A small spectrogram enhancement model, trained from scratch.
Model: 2.66M parameters, log mel input, arch unet, activation mish.
Training: adamw at rate 0.0033, batches of 128.
Data: trained on drum patterns on synthesised drum kits, 42.3 epochs.
Rows from block 7, named by matrix and row number. Rows with one number belong to one channel. Each number is 500 + 50 x the weight over the matrix's rms, rounded and kept within 0 to 999. All counts start at 0. Numbers have three digits each.
# convs0: first 3x3 conv (model.decb.0.0.convs.0.weight, 96x192x3x3), inputs 88-98, a 3x3 kernel for each
# convs1: second 3x3 conv (model.decb.0.0.convs.1.weight, 96x96x3x3, transposed), outputs 80-89, a 3x3 kernel for each
convs0.30:564553576497544616444490554503478474514514531502514542531556558533557551486519526369330301496467456484475497474501523445494552462497557588584578475494478480496502449484526481496567501475534518529515487497504502520529463460466525477453497485530594181256461438574476487601361345521522485544507491475
convs1.30:615580530673503506569416493453452488441496447544640423473563532457527499487547565495484541455414507567449425597581564608570528384432487563541503588597632340497555561455497450298402527370376435311445449360424464370431568526466559459409391248394628449543445329432510488463
convs0.31:509511425524530443545530494536522521543529533561536534527546548500512516492503477435417422495511559525556614487451563488480569514483559534536508510532475501480454489490548501480549523497563447454484452473488472475508525568580485532545500494540487450497572582525522532513554476389437446467515469553
convs1.31:519431484489498501428499534538482448538523481510501423451519497501575518531580521457503465502540523487554523533507481523491481521505595499528505536512502521574583520497512519534549488550513590545509556467462502447482475572494513566524534606615550464511485452476484449453
convs0.32:491507536472484514441455496479480466513513490500506487529521511514515508513514525452450432501480476545535526480476458490501479500509495517506556505516524479478501471471478483491497481481489480496509493484495486481492464475462460483476474484485460471459545525509530528551461466508487489502462476486
convs1.32:534501472541511493543505508447447479491469477490474465500506525508478498498475486456457456485480476478471448452436457467456479486468493432420424454424432429411405462473516463470495536506500472444473472453475509514503501487469472494481468485480500475493531534507577556533
convs0.33:417496471475502568432417489480463441478486511433433465586528527530490461459425478450456451472482468416441440501475496481459499472470462547524525532503533500462497393349369465441481473404428507507518484450481379337386529479515572494517566433529474380393479503507559589525628578528599489401648342443
convs1.33:469443472379538520501474490497500491556440474516506527498485476501538571478579546514512546536480484512356428479514496473481565504415505476343430525465535483386544412371572469418432531371470427438516522511475476491573510599485549525484474389409442402510485573486471610541
convs0.34:590559498490491448509518488558547562509511522493470521449479499477484499486492495601602592499519518429440451373383438376398493472466521547547535499519493478475458471499508480502487496510511553544546493496493501525552463462459476470468458446459419446477383391427500493541432440459476468535524502538
convs1.34:477481474427424425437424392591486458638542441584549536517575510546569542486532512480488443537556509497540497473471484473482521462479511460416466511477475470513531547441466566502501448446470495431544447424529439400538457449467485449476478479480573567590535555579446435473
convs0.35:530490487525512518527505510485486507484486509498508538494493501495474502485468492531529531546551550533558560505543557497527552492462508516501481502504483546545523513529560553556561505490484426448499490527557464483519519505519489496534455451522491462568532489610572527630531545505543520493471476484
convs1.35:414461466383482521454490497585540517572546438568559533515496503493475487510491504484488501491500489473509479543489392626497420624568555556525468608517461601561504381435531327512572365501546423475497447508522485522526499421435564494466532555537447523572406530627442499564
convs0.36:445450412461489476476528519487454446482464447510510493485460438470443422459481493543502499479445433467449463579550566534478501551487512461476499467495506448488486506475559530470526552468524468460499516544547519535515520576588529600622572609580517531485458544529429492463721740446600577427503438458
convs1.36:519412473459584543480575563440522501421466549367430511505555425552512464541541531505557534501549523461512494517492468529473530591544542481471422480482519476518505452394438436589557389502542484448504506496454562463461452442441501486470566525517451374485447471501447496571
convs0.37:430452329479460332525441355430472476412485519457499512527585570492527516467502486466457487403445489309361458473485438516493426629538496426507490494499449470492435395496490627587565625551525417459457557558517440422370539531468573497458530457485497504473466477586587460485591393407530435456557520554
convs1.37:570473482500492589513440487446397476464402404493399561440450600489486617442420588427455508459498509455471462525447477658495530510427451441410493640498555485474417392481454382542524533529488429483452394510438519573463432441417497489432483569394535509424424469486588452495
convs0.38:484496517472486504470482509489496507512511505533516514496498501496502499500502498492475480497484478548521509478505512491507518488488491510501498482478468472447444534516527540533515507512503495517528492508502507490482489476474514502486520510484403500479511567461522526461533549500523470518469470534
convs1.38:562532495487456486464477500437479528493522517504513523533547490522538435527523501493461498523473533493476503483531490478534497494507498501579552532552570465467485503435543486396586461428516440466470436479503475495495486518520447529520484516519516481487499442478476502488
convs0.39:507577529469475467534442418535526526525514521524526539483521529471484494467481507644658653588592626494494548487416525524462526508465497497515514494458473556505506510446495490461516528528539476447500522493570510462498476472576467482581487479555431533605486533637409450485498523472604513542547329444
convs1.39:417527614463576581558603542510434429416425459378395486589523534545482505537543505507505471558523491526530469529570471486563460511637542553522490494502470464628497555565577527577550512540532540536514471479469440424525517647483519544473549596484490539509376506497408490537
convs0.40:492490515533500523446419487504489486515510515487453478497455499512473513501468496517501497493468469503481489483446461505471463488436446494476527487464486474449496497443470515493518506474516512510521487462487490475507542507575508479550499457506492507528505465458529549538567563552490578527449407428
convs1.40:510536477504498493514481563490490508455577504382583445511483474447459460485538504512568527510567541486477502479548484468492465524514482515448535473467476505471514467459513514546497532479518514498465557545478487478489501587517493515538539483510494404511523546504481520537
convs0.41:577545478533504439534529469477488469514518516559573559511485473508494475502493470429425437441451454476476483517529511518526496526519486535519501489474461460458469466457451470470469490477488468486483457478483495516505569582594583587574660666607528537471555527393529512408503484444437420381466471481
convs1.41:518508505509502495471455462558527540534518530518533542535555535560578568538558523539531524513510499527503507513512512481482489454442476534534489492501473427437430487458437479422418465408409488461470491445451500473445484460482499470489501467476559574527543561509509519509
convs0.42:542541480558568496530519479541511531548521544574561580456508527425456476463481483471482471492467485456460492360325465425407495437394466472478460476490492431457437417460500389436504449493534446471501402410437399417437500478523486493537497526574452437455463459469428437428470465447410386413512407448
convs1.42:421452455490497483492479492545485501518495486510494497453474426521542498565603503492535488510539499521545532519515533505533546481494544471476508488506526454531512512536490481486459404449465625591514511504486361363468486573507512524506464488474539518511452470487438469513
convs0.43:376419415452446433523541550496488504544525541541535569541540563494447465521498490432413400420417411487486494487512502437433491429439520479438431513507487621639637533528521496515514431478467572591615439419435493497484482495503449477455488547520331372365509552629505479527498396468471373488485349387
convs1.43:504491549519484543446465558459477401587536473612573475493504487537526551591551545475480488535554466559709503479500475532556464522541470580581508545568492528624468559630544483517484417543497447501558425510542317451481499512519529486463552611462461554528442483564322283477
convs0.44:491472413569470460616493449479484515482498498481508488465480527507492515522492481563573583533544589498476525537541544566526503590498477475461453469433444535434421591579552566503521551477498491464481466437440482454453533466497542477543512472494545496634560486641513430493326618513451594473539488458
convs1.44:481537500437553464435527473505441500461412550482439592554451491524484513540635542453529505526586523538547470499431372513478418472519455581452470605534443507539463485534454531675488547531468545492441516468448541427515469528467552501494637542518540541450455574454456457510
convs0.45:605583522506478460511551583471465450511499482535513489479432436501506472500499454398384427456461502536557585499521412477502441471461434511482469446455454450490547496501491509492526494479535610620576566577547536538536485516513448437426483455395582538466621378374494427529447489512388456450509553532
convs1.45:521475522423422523485474479565501457602538426554459485460494501519503537501557526559527468548537454529539445505505498445462493499534554561578539453533494417511480573520433539479398530462442494452433472509434501507493555495401487418464466489456454486485455493446470447479
convs0.46:489485503492471484491484505456453466497489498527507508526502517501503508494507525399377422452446466502500506486501471484495473503481461494495515477471523418433485445456468492484497494475473470470475447439447482482476489479525497464497519482490534464516543488489501454442517552521494524533511567562
convs1.46:473480498436466492475488508488501526516548536472510522486532540470518505500534542537506527545507540512456499504501458474494493495505483566542555495488532454450469548504539507457474472420430432426449434438475475449469517475432478468496498440498459412462467421458486477515
convs0.47:538486425539523466556540508488498506496510526527548566503501471497482463497493488475468479457469497458496515402503547468545585509532539536508502504510500475482481482520565555563572558568565480497532499522529500497499468474512463462507506481531396495544395504586466524568469480501442445456472458471
convs1.47:476478502453541517468502508586555494545543513549574511447465518509536614573543619495492532489509519508536541576546459603513458603516465521529542564518541555513543469469523413485459428518477533537484476508426425433350498526526569560450510540450577511513487448469475431424
convs0.48:533508482519482450532522473454458460498512501533535526547505494557513511534506498412416428447452453496499512526543517515522487534511479542519513553525530563559558483465448472464450513488474460451457450473468507491485559574562577610571677680612502532489550551402553541409537533504479481468505551561
convs1.48:517515510525514508491484483522500486520500497486504503546570538576615559563582536531506507504480479499480485532503526488469505453449478506485465487470469460440426469438442464431421442422424470470492499453465491473469455396471474431487493438480547587542542582538512539520
convs0.49:478482509464457484476476486493494497502501504524521517506488497479480496483494497469450455469466465504494509516515485495502480519502483500496492466458468433425440539510473526506484478495473531534525473467455508480467498465470511475493534493483525527530597542501525463464550540532483515537495549573
convs1.49:487508504471490484463498485487508535485507554504504538506555566518573521509524514490492504473451471474432467515517525500533545481514555535543548523541571497503546465463481464421450478429446449446469435443468447459480508492517476472517472477512465482466485476457524518501
convs0.50:550554469556586548439494576467462491447488517460485490536605601454497508467493496525483457484511506525574539515562623515542601530461522417410409495460448537483517496471614551522571513449473416459535502521534515546533466537531497456406564496528420450532514536557554488538561684467303377454324397514
convs1.50:456464593454417448463498533607431378583544488367488398503604490515521452541516569460503446464466514504487533522451660538515573595421484524342531597476515675453580538463468514455399472641567495547459536580502380404389422439576433569629563466490495520411493431376438559540
convs0.51:458462497456445478468434448484488505503508502538542525478477493481475488479466487479472464479461453500492496501505494489492481520500483508491488504486481463443441541506466515510472469481458535551548484479483484480460506473478549494501564501496482508517585582530479486463522513527471463511495522547
convs1.51:493491488498498502492497500470486522456492518491519527527528527541538498501516502477493505427396450444390445549558540550535555497513536527534542547525554523495531422426484397361450468438462426445435437467474441461469496504526456490522463477505452437426484478441540566512
convs0.52:447437420403449531403422506467488458467485503470479498481582607462511501517491458458460417508521504499507495452425503453461538472466498500432403483473472551531557565499460600544538552507515488478524569587603480513541580552528535534503503445530560499282570454575578505620674484499570541545430462536
convs1.52:467574540570520515518516609503426516507523507582457359525471506583562492614558551514544490543532491518465499500574549523549478460461527492471448476527474531543587450507495491465489468383475425544505443500479393434421542577481579533461355355498441526536423506520504517484
convs0.53:555534492562571523507533516510508497503502518538530531528538537490483501489452476497513522457465481451468498426433484503502525539552562567543550487495500398411404435476515459493532491531544480500515534536509415435426486482478544568495510540531534550324446526543456494488465376382473469454480561546
convs1.53:453491507455506553458435533502468466472514472567512451531469487589538479563556476488513483447503498398421474490461470550525498464478500434471473492509480404403426479577528314438551387363478469517483465484519552494504441487528499542515416496531509493492466457548558503469
convs0.54:553539531492489440494509444481501515486502502544570562485474524496504564527568587546504503558533531531533541535513559499499536446480533582572553524510470511502497524504532449498504408496507471465482548546532528520506513464476487545555516568564421510567466535501410451489624584560452438457511567516
convs1.54:614514467560459507533461470492602598449502527464521570535505480536590466528522436433426442447351454487425515562524498478451419511500455550582529525546529501499482465487453556489557516534561553568565448437493510519535480461471444419467503503481581594511582511431533513495
convs0.55:491510507417419443481471513511509504494478464518518509435432481478451469489461455464471472352327325320290313500486511449420462447450472505520530470455464520490507523503507441429453440472491439449431512482485546535521508500536482474535467487549399499534438504587407551479477584596611701593537466464
convs1.55:394418502533587459555523524505490524387378507426520462525495510426369460441437487447455471504501490494506497453465465519567506508514424425394535514495510481514465543541559573575488513535559556521478604581465534556500474541479480497452473518470572527528562542538566587572
convs0.56:435473559513482515499466453457461498483484527510517518488466492497507529487485540514512509527511502580550550502531542485505520493493499568549537577530505509471460458474468491564575516593584396439467558589658592609621542484498553480538524508553418443497525563593446548480593500531530442478482496524
convs1.56:534502545511434477512457454454492444491551531507578537512465449524469421534458462524531525480459511431418463530490424550516463545519493518452395542495455541500456469455550412361561451451542441428474477477523529531545448474412438499479449507528508427502511431462527564534
convs0.57:495466516493495549526509571481487489477476485433409420507467474505471494516485512511524518517526518531528537454472505474463490417398439443398437484449458561526524509504497547497515512470520493502530492492518493487508484435459461411452435377419417464481433448499475464519483491514508505496461461459
convs1.57:520546524499507492518503486519533501547574550567604598440431469480440489506459498518527532525534538527547561502532533544540532572569562472498506494501492499523521483527528480532549500530547478513506491546522496573530551546538550560513540591559470504514475514539520535522
convs0.58:451453491464451486474455458480492492499494505523520512490489489485481493476478500488476466501472473524499502493509503484495492498483488488485477484468467472441445519502481493495482478496474489507514452451456476462454504466479545478482566501490479512519577586507454474439557545550488476524518529571
convs1.58:489497504514500503492500500468471491447463510481493522517529519503516488505519499509498503460437481454406479514523509499525540491496526497512516513508535510469513448450530425375464461445471424441435445480503471502515493514514471492535456475513455417419474469431547564516
convs0.59:441462470480516493530558489542540533508485502512475483573553535524516521508514542486467436504500468497481456510512566521523528553513525466432433452460472449466454538560546452503501535556539502503488510520519600609587539508516474458482535528527497517377523575580393412398394392462370500576475642544
convs1.59:474530511539457457512541549443524504396517524586553526534559547497546475555531486572598550438428433475437452545534558521542558472518551528486494506491506491475502487551530411373421481420435480525513398485512421510535540540529475497476411461527430493451459483453541576524
convs0.60:449470527457469498446443450475490492493499511497508508493481490490486499487483514490488477503497476563537519499521539492507514480484486501498506521507484508467447510510505513532540480500525475504541483504533516519529508485491541494479540491492332442452463561532509554500564542552556455490485455491
convs1.60:533507528483415514460388490437465489502573544526605485526482488553485479515508498487532530441517542441472516551502501586514520580500517521479502565521550529490491405458562332390549403449508406440446429489488462499502481507504441517516454496518447413467454410467503531527
convs0.61:509518559493477514486484526499493482518513503520512504516505522517516529513512521423407402471453453544537529493498499509506495519501491526514527496464480442432454450462451481495479515509491474485472465472475520521522530515505524476468527463468453465378514476408498467434507511517492486531471522539
convs1.61:541482486458417467454453498476518507540592561529519515488523499491527490511546498543560521483536522452445469533466517530487518540508542578525498512533514499474481501499483429400482428409481412441428460467477467503511488468472436482483392458501446437482441421486494547561
convs0.62:564532490486469448602574582531526522558547553539538546466470475520494507514495505405419415427417441478489543464478501452476521464448472554539521553555529644652615563516492601559521569552515489493487470454470511502524554545561513520528504486513389438482454483527486497557494488473556563551508491531
convs1.62:454466515457507497514483521525452428506487426499538483454511515434461468488520506492466455515519465517572480510489432556544496552576562503485502539549466553597537540513528504559549544580573607559547607594578497475513516475480563537488536587535528552515509584588521507536